From a checkpoint of a small audio captioner.
Model: 23.3M parameters, log mel input, encoder arch transformer, encoder norm layernorm, encoder activation gelu, encoder moe top_k, encoder num experts 8, encoder layers 12, encoder width 384, decoder width 192, decoder layers 7, decoder norm layernorm, decoder activation gelu.
Training: muon at rate 0.0024, batches of 128.
Data: trained on songs of 200 made-up bird species, synthesised, often over outdoor noise, 39.0 epochs.
Rows from block 3 of the audio encoder of a small audio captioner, named by matrix and row number. Rows with one number within an expert belong to one neuron, the router's apart. Each number is 500 + 40 x the weight over its row's rms, rounded and kept within 0 to 999. All counts start at 0. Numbers have three digits each.
Before each expert's rows are labels from the 100 clips, of 14976, where the router gives the expert most weight on average: "top examples" is what is common among them. Only what is clearly more common there than usual is listed. The data: songs of 200 made-up bird species, synthesised, often over outdoor noise. In brackets: how many of the 100.
# router: router (encoder.blocks.3.mlp.router.weight, 8x384, trained with AdamW), inputs 288-383
# up: expert up (encoder.blocks.3.mlp.up, 8x192x384), inputs 288-383
# down: expert down (encoder.blocks.3.mlp.down, 8x384x192, transposed), outputs 288-383

# expert 0
top examples: low song (97); steady whistle (73); first syllable: steady whistle (66)
router.0:530555480475509549538486501555514507440528555502477576428510466457436522418511460509540484461510535442613537505505461489568477504467516477575478483558476487477462454516499518497500531505465528424453477478513491493508468497559541492427474497593474463551527519514447483602430485514419483503
up.0:507533489605475509478512485505509506492494492472506485513500450468511531564486564548477509478562496551499512568444396544516515480515469472521464537562526528459474481474436535483509432527544541543447502475478490533503515455508496582431509483461525514531559434474436544514574429499490486474
down.0:514562485575504512552559498540476570590605479535462497498505522570524470384573465484513475527520517443435503468442387529460512538482449451502435478486518480470539532540517501546448527537499472458447465474468521539489553485496478466455490485523498558473514566502517379455454538497458451457
up.1:522444455447505556500441504465519496523502461582458507496530477530464443477483466544548432537423466448471536465497486577460536522463507515495552459470516498515457460558449525430474558499449493468520476491530556472550494541562497532447503463450467509534497497502462513529475509520472513552
down.1:452487398454450545565538404480431566480587516456452536515483461540466535460532541582518525471486459497421537483516521541566460495482493549514539482463534569550506507489493510497453473518544402470487587509500456498517486502535498439516497440459522571452528543430514513508481538468434475504
up.2:510467483537466477550473536571546468500483480474558524512489496559521515531518484544448538496522520503577490484507528488494459516473484517496468524603523485448531533567488521474504551513522547539535403470553506493464536499429507468460525482499471545543397542488518586560455575559536480471
down.2:466518485548491526496500512487471452588467509487522476505503464552522379516537495412420524476520483576513486508555456521503484485522532504543519506511496527526504549479520520471507598515518579495491420573475503490478478499459539501545491498531469519457437519511548485541451533473522490545
up.3:512538494520477528466549524479518464420523510551442569576472494540527478403466442518588516491489554543529452462496533483539426475471453497456465514539430540537447454422533465514524550397487479536504506559521491470507486491504446444450563536558476534511526516474509537536428565500469475515
down.3:573478450558466544435449487492495491519523538431499520448516532472536549538442480473596467491512575515545483466539511546482527467490398513559574483468476542502534507461519497460513478534551453553488579515521463527503551495484401473481430554460517470502505497482541542481466479521551468458
up.4:523532517585515521478516496471460507534544486483487518563527468513506500544532438488507603491568582435510570468441478544555540481497526520493541511484556483429486461569560531504585469490492456558514452480541514519531461581453495521559453493486514477510524488507518455494454554492584527420
down.4:471551506520555494428511587491555466498539568482508491479525513515504505461530607432499508487468457552539536527482552550407489525480433454529458503478444476471520544503538530524558560480478502514492431501502465486471476538432547529462487444525514488546516506430464425487539552411509468490
up.5:553551417505508529447474453584457513423556491518522452507516484415439513501501484473442498479504471491432522411498421489498539492451538541542571490466470527492567505562506458533495543507565450508546520505477452467548478547540473428553547426439492536511504470579481498538501489439527461561
down.5:472383480494478493477521500509479505529425434575481556438509462519492464464492530578487471553537531456516541473594484541554385526530536487547491490459434494471523436479462547551511470485492423536440459445513492495504495479512517517466557511446592540542543515526451518483462438475504534504
up.6:492526454433487599535534485418495381526506494503482485464497528531536503502580483439526517435480598437453503513546436447583554501447505515565515516453448486511522512497503489479521507523549521499480498486538441556474524534523494495528488494491540487488532542572502500554446534576513485482
down.6:408463480502463506448435487388527461513505480482593533478509549534462415573507532538504473493489499508585493538580571484511479514547526566497499543531489484515536494452385478439462471504557588513491532547483413494525474531571460486510494530419481450498543503455491573486515592487490574467

# expert 2
top examples: text has "over" (100); rain (96)
router.2:438397561424524544400463484479483465529490511486534472559475551488568487570493511484501546440472538560438432468445522518519460448469476495437518485455451497510522515444514510571495463499560559468476606559505547504510470472443497538544549464491511501441425510473470568478557562437570526459
up.0:518486492510437498525527525486444544484512535444441460474491493425514504498550531526560524582494452460497429516508480495459498463532476412550492496517548462572533548482526450525470456486520524483516489514482495463478558504476517472505451494504483487448500508498463453463496514508520536539
down.0:502476522453497490479436497465448493568451438498500544497500481462525594465492445518462497557548533613478466439572483476476494499526491497474475502448494515578473502505414479475518471484506520535534462491511534487482516495488476540511576484503571547512461491444533487531471545473481486484
up.1:519525523522495533450492499533571478449493526517491530572504503497489484458500491541532499433473487571472504527564424479516548567466459533499487545515517528483604426499536571483485612482485510516455513467526501461521524494531497570548492475413524527513510478448516466436513519548501593490
down.1:470529505469489430500479529530498579522572476528538482547533497492469565549499515445491411515445549517470549457487513511568567425483476466551473512468528493571453550510434591524500535586436550543481559462474501489504458507557545544520568463492488474506526497479486480383479560520434529534
up.2:479452478525516489536501458503545510493490447536543516554473567432454489471471476514556454472480443557460446492483393472506458524535532483480529529455530531522523497528500489546529500527499489495512551449473507480490542524487490509539504555508515509497464512494452459486505541448540542627
down.2:457566483420523486536532429563514478460585512451490510570530551498509546488476493466571535561509482543454525462498495471438555495514498537488525511494468440535544513522464500475477511455544509502508519540533556483496518503534531541537423505482552532499488515470499476476511536496464489572
up.3:411453563517486520441480479493462481527477534473485492480539480500549529452526464533474504524541429495531482586534560465432492541502455534411504491448507524506536492440455521481546501544490562559526495473568462533521469523562510472439518501425554499478469545534522541465480513465475503426
down.3:531576469465510458515506521444463533525482411515443479510493398531474496554525473476524502478551558557558460543428494524493524456505533528548513526471459466491469508505565489510513469503500491463514467511509536511476581494457447451506521445510501458491539517447493452486494384515504459550
up.4:470566532545482548443517502469449469553545419462492499501545529500529493552472430462478415508507408526557499532527503472520485541467518525514563465514568474611472523440490530422474507489520529486530509556514424475526546466530532468540451516447520565514405441498406481440501497560494518550
down.4:477490537503524436429544519545577516552459441532492535505424511483410557553551581483521552572466492561534558428478544593527589480543510452500517554501476484519489493535516446474509481495513520534437570517554517502547557445525545500519483507543478469524531481504498480435506444462496464496
up.5:487497519458509536443445468507450533489534480477569535493488504485472579498401533487476519478489443496541487497464510481604521500442539501529514469526440503484481570467485558463525403548536521519521483507516509545536488579463482559592410546483497539437534589543521507503487508492545457530
down.5:530463506447535430453472485534469459538466450515492586514444529442559562569530531447488488432519544546471463487514478508463460558470553568503437487544535494531511466500433503529472529475492542480463491523465497482559417529486476538586561507573490476494556483487521546564546519526529453488
up.6:521484526425526529443492474551481501450589523485450505523480537474484489562462451602531491526521478533528471522536476520511486504543480475476509515488536441469483502458502503435493509531477523535450491487462554577511465498567396497471521494465479527466359515539504493492523478568477512529
down.6:463475463459460494464522420455447516559449512533455469447527480549499524468515447517449501487489603530552589445454515502550477496489561556546471563425488505495502504507554559466475466456454545558452496523553570470561495515474505556516529534484565461503443515474484525461531474538558601482

# expert 7
top examples: reverberation (87); text has "room" (87); text has "reverberant" (87); pitch: middle (67)
router.7:597483448502517537594590503490507510471471534593519500495473474483507507518499490433518452474486422493449534498467466474487513571508470414505513536493565485531583451510469487516506552468434514582476458494467499420481525455514481504478480530469565537622496503476537511500504511472473484497
up.0:544559523551428438409483460507497526458509527493460475505533522499499518486471474498499506468564486515496541543495645530555435409495442533465467521494541482502483520453518467488473441542533448513512544567537508525492460502509536534527569514485524515542478550461450492429490478445524607480
down.0:477489497518498564477467474522593419509495529471459562514456529476496532517484501533450522485566473509470377495575557522553486508453474460566527413518476479551552463521487467446518512429502413459497527555509478443409489541491504385505531566557552504494531433473461527488443470450479504622
up.1:467483498508443563451495476558516497521523449486487491583557550498496466522532487536515539527451561508477427510517486516486471543485528462465504490537547468412548535485520521493404460502518476437546464418491503517475513444426506520498534462529448506539509539519551465546472568497506465492
down.1:479516544497526550499484464480505548474520525486525534485526518451436489454538509451495451554466523522551473486570426509562529500474532483559466486469491551477549542530517521498483505454481544447542495535492533503499503523486497539484488483544491505424437525450444518483570481467477462512
up.2:484576521407519528490442517505547437475534492535547502454501550512491515455541536424513481513476557515481477541516515567539460495523554502469505549560515485549515418435458558557589487539517548523520512535623557467488485519563513499561455506473591527458482523494506535458522500511509469478
down.2:489529522464374546524514523487446479569548450568487464517445518549509500476520511547563511530546505524502534580516518443448487605557428483481534495537507482491468569525527480461429485531494438447501508479479514557529475478473455512457469452495411503489500506434563498495473479484528498501
up.3:539462521481428488442522503496499502409521527543489553521494535467507479490472460558477503455470503510497483495479532478498508517530507414551536482402490577459533536440493542508484539444455384480466554513520513545503441469511525506468528429457513464539534492454501479520474489490531505470
down.3:545506581467517473484520514548536491526511406441467512529447489468543526459490409446437538485567520554559510495504532531497446567533498443508540492524420470482515520481465508468461542525535541506578542466459432501499395565481588493518532453513457433506503519475492556559437439504433472469
up.4:484421524505515478485510462441427487488530559523578445468465415476544531489498579469507551498537515516479493475433543449530451438540496482530449471518450479469508484454456559541440488539536473482483466503564546541558497428510508445545509441527530529441503524547459541522475481510528453509
down.4:531485557499511449465463511501535435435502532544522504474538491479460537573536491489423475489501497531487629493521442528458527475474461529593471493482465530494473509524537488484467428615438481425608439524415511544511490476520560544523406501492600484445523537446510495476511602474514504522
up.5:518548528470442511486525503580462478491475415522500479534511479504486470473522538544410577496491398492371440506408480554455536593475496536499477546445519444463517444519540496478510554486502485503499483531544494480538546552488539512496491491431470525500548533459476553463518496518574497498
down.5:485491544538472522495470447504519490496472528510474434511470489539497518483488545412537503489494475451505516496595513460502492473472535501524462465429571496548510529503448533489532434462501445530561504476498463575432507488563529547508444543489485533465468558546556441504524565494512539462
up.6:475464459454556481546544582504463472488507493533428456585448522512444474545498457484554504581472550461460533484501532557508466536580501451498438561484575512514541477573536524560593528574524539628477515492555506506459527529496554520491470473484494532531519531524537554415526560482455493470
down.6:569510496449502470439479578513518486500515531489494455488481479503553435499488523497477554482468488546486511491503497413424488522398572559498579533453465515436482470484526440491536510446503473489519479484514451503497415524512496572450494554480567459536510556474523511553419532443471511491

# expert 3
top examples: mains hum (25)
router.3:521531516464459446428498462538531476506518444413467439534452547498532430566455527528529436470552463467446452558572464524572535453460526492519537537497548456459478580504542498515503489509450539469573488427437457416498522513448526537497509422496552452508463511581525454442510505452497461550
up.0:551509511554485526497450507493579459572485496479453549575499542492478419603468573504546494584527455504558487570527413553461468452522519451512538518502508496486477485500498492546486464614586520532553555545504483472531432488446465588526512491508595536567460471489516483491509503495464435421
down.0:494534461440569490473522450513460457540502455495538470489521464541545503458539518503558481538513484445546503540490455462575492496479521436530493472475507486546522487549502487442506541462513516530480573527513531489482464488434451510510446528424550460484513527493479494544506494537510541547
up.1:481479475429496531458463539512514496505527486467445564574491517478503492546478478482435482571475440509449549438521514476497507447533531534482536581549520468475528534469549472496418518483509419481452525543469513471536454540520452510560518447439552498510474466495482519502535529452580517535
down.1:481531421551485545568411515445540528467513576486531476482501501448553536513432499577547481472565492463495480578513463498516475516453504446454477481483508473444493466454497557525526519533508454588446482493555475531561523437535495550451516410507570492498604569510473475500472475571466457462
up.2:496495462445532490488523502520563488572483477506497536507582492506458517516538516499481553471473464503470536481482451401463566480416587567508520538482519464474515512575501526500598455485505524468551493509475514495428514524515400488471524579453490468505525456500489459477429489441543437526
down.2:475477503436499509483489490493497492496525617433480472503452512509583586500478586542497503396527494587544497499495496450451583542530532473547482499456503505512495507591499512454509533475523538478481579500523432471541537424441410472537516508510538489597457490483484501541419522527463442493
up.3:491455469467428489461475524544507518453495461507499467497499523488452502561516527525455488539483479510537471489514453578524537457513577471527470529569444550550551521492470575414554495522521431504483599488534507553533515497530517529499505517437502522442451482501405536490514520591425530536
down.3:485503480520530516474478545563475487501513448443501464471486502450480454499457490438569471449506524516534489543477430472564498527471481509541472448480518486480468555537555491533520505476434360475488477568492545508462539455541485452485498599486566490490553496427530513475484484536507483478
up.4:469534615531434488464431463527460493505458502543405466493502491473532516431519509540476483516538584544477469600508474477472508483554494433476451501534545523492570495542429457460464502484404441467501438457503499481536461442446474632437488478535477427513547498501551510562500559529433442527
down.4:450505540474511454582473489472456493523490557511505522454396508478478561540533457435439521419472501436521535440514539434495524535491552500599526489495478547476502522497437462556553553496513495460497571482494489520421514495464514492554494472525438513496489508480471501474488489439482566479
up.5:466515479526505543456529536537564441565475525594520446517520474525500487516483520546431553440476525493452518472477470504518485579437467572521559451515445453521439455504446532520556515524490534544494534506495472475511526479553526517488525551509458527490506481498523473475494527465490515479
down.5:447551564389485456570590456513491435561515482522541471519542439512488522543488534503521518564475460518467428597541494478454494471502409414490455439531515556478580523545486504517414470467503475517449540507469519495436476454443470510535521516462516481574492419524474445461555487489603467421
up.6:459454478428441528472487575472530454475531570533524520435555479525518506471516492508500497532497569509515484467439470447503492457497473495458518493530426494472510573441534404488569429488483563497521472513479504542502535476495448461489499525446387528526484499498567514555394485394407577568
down.6:545529464497577440471520469459544480582537500510528538494505575411498526469526514547489526499403513513510469466491425476571481521472471510533494504503580530523446487497493447551530584521512438464595487521434530450454458488544532452460533531493468545440517472565502531431450539435472556482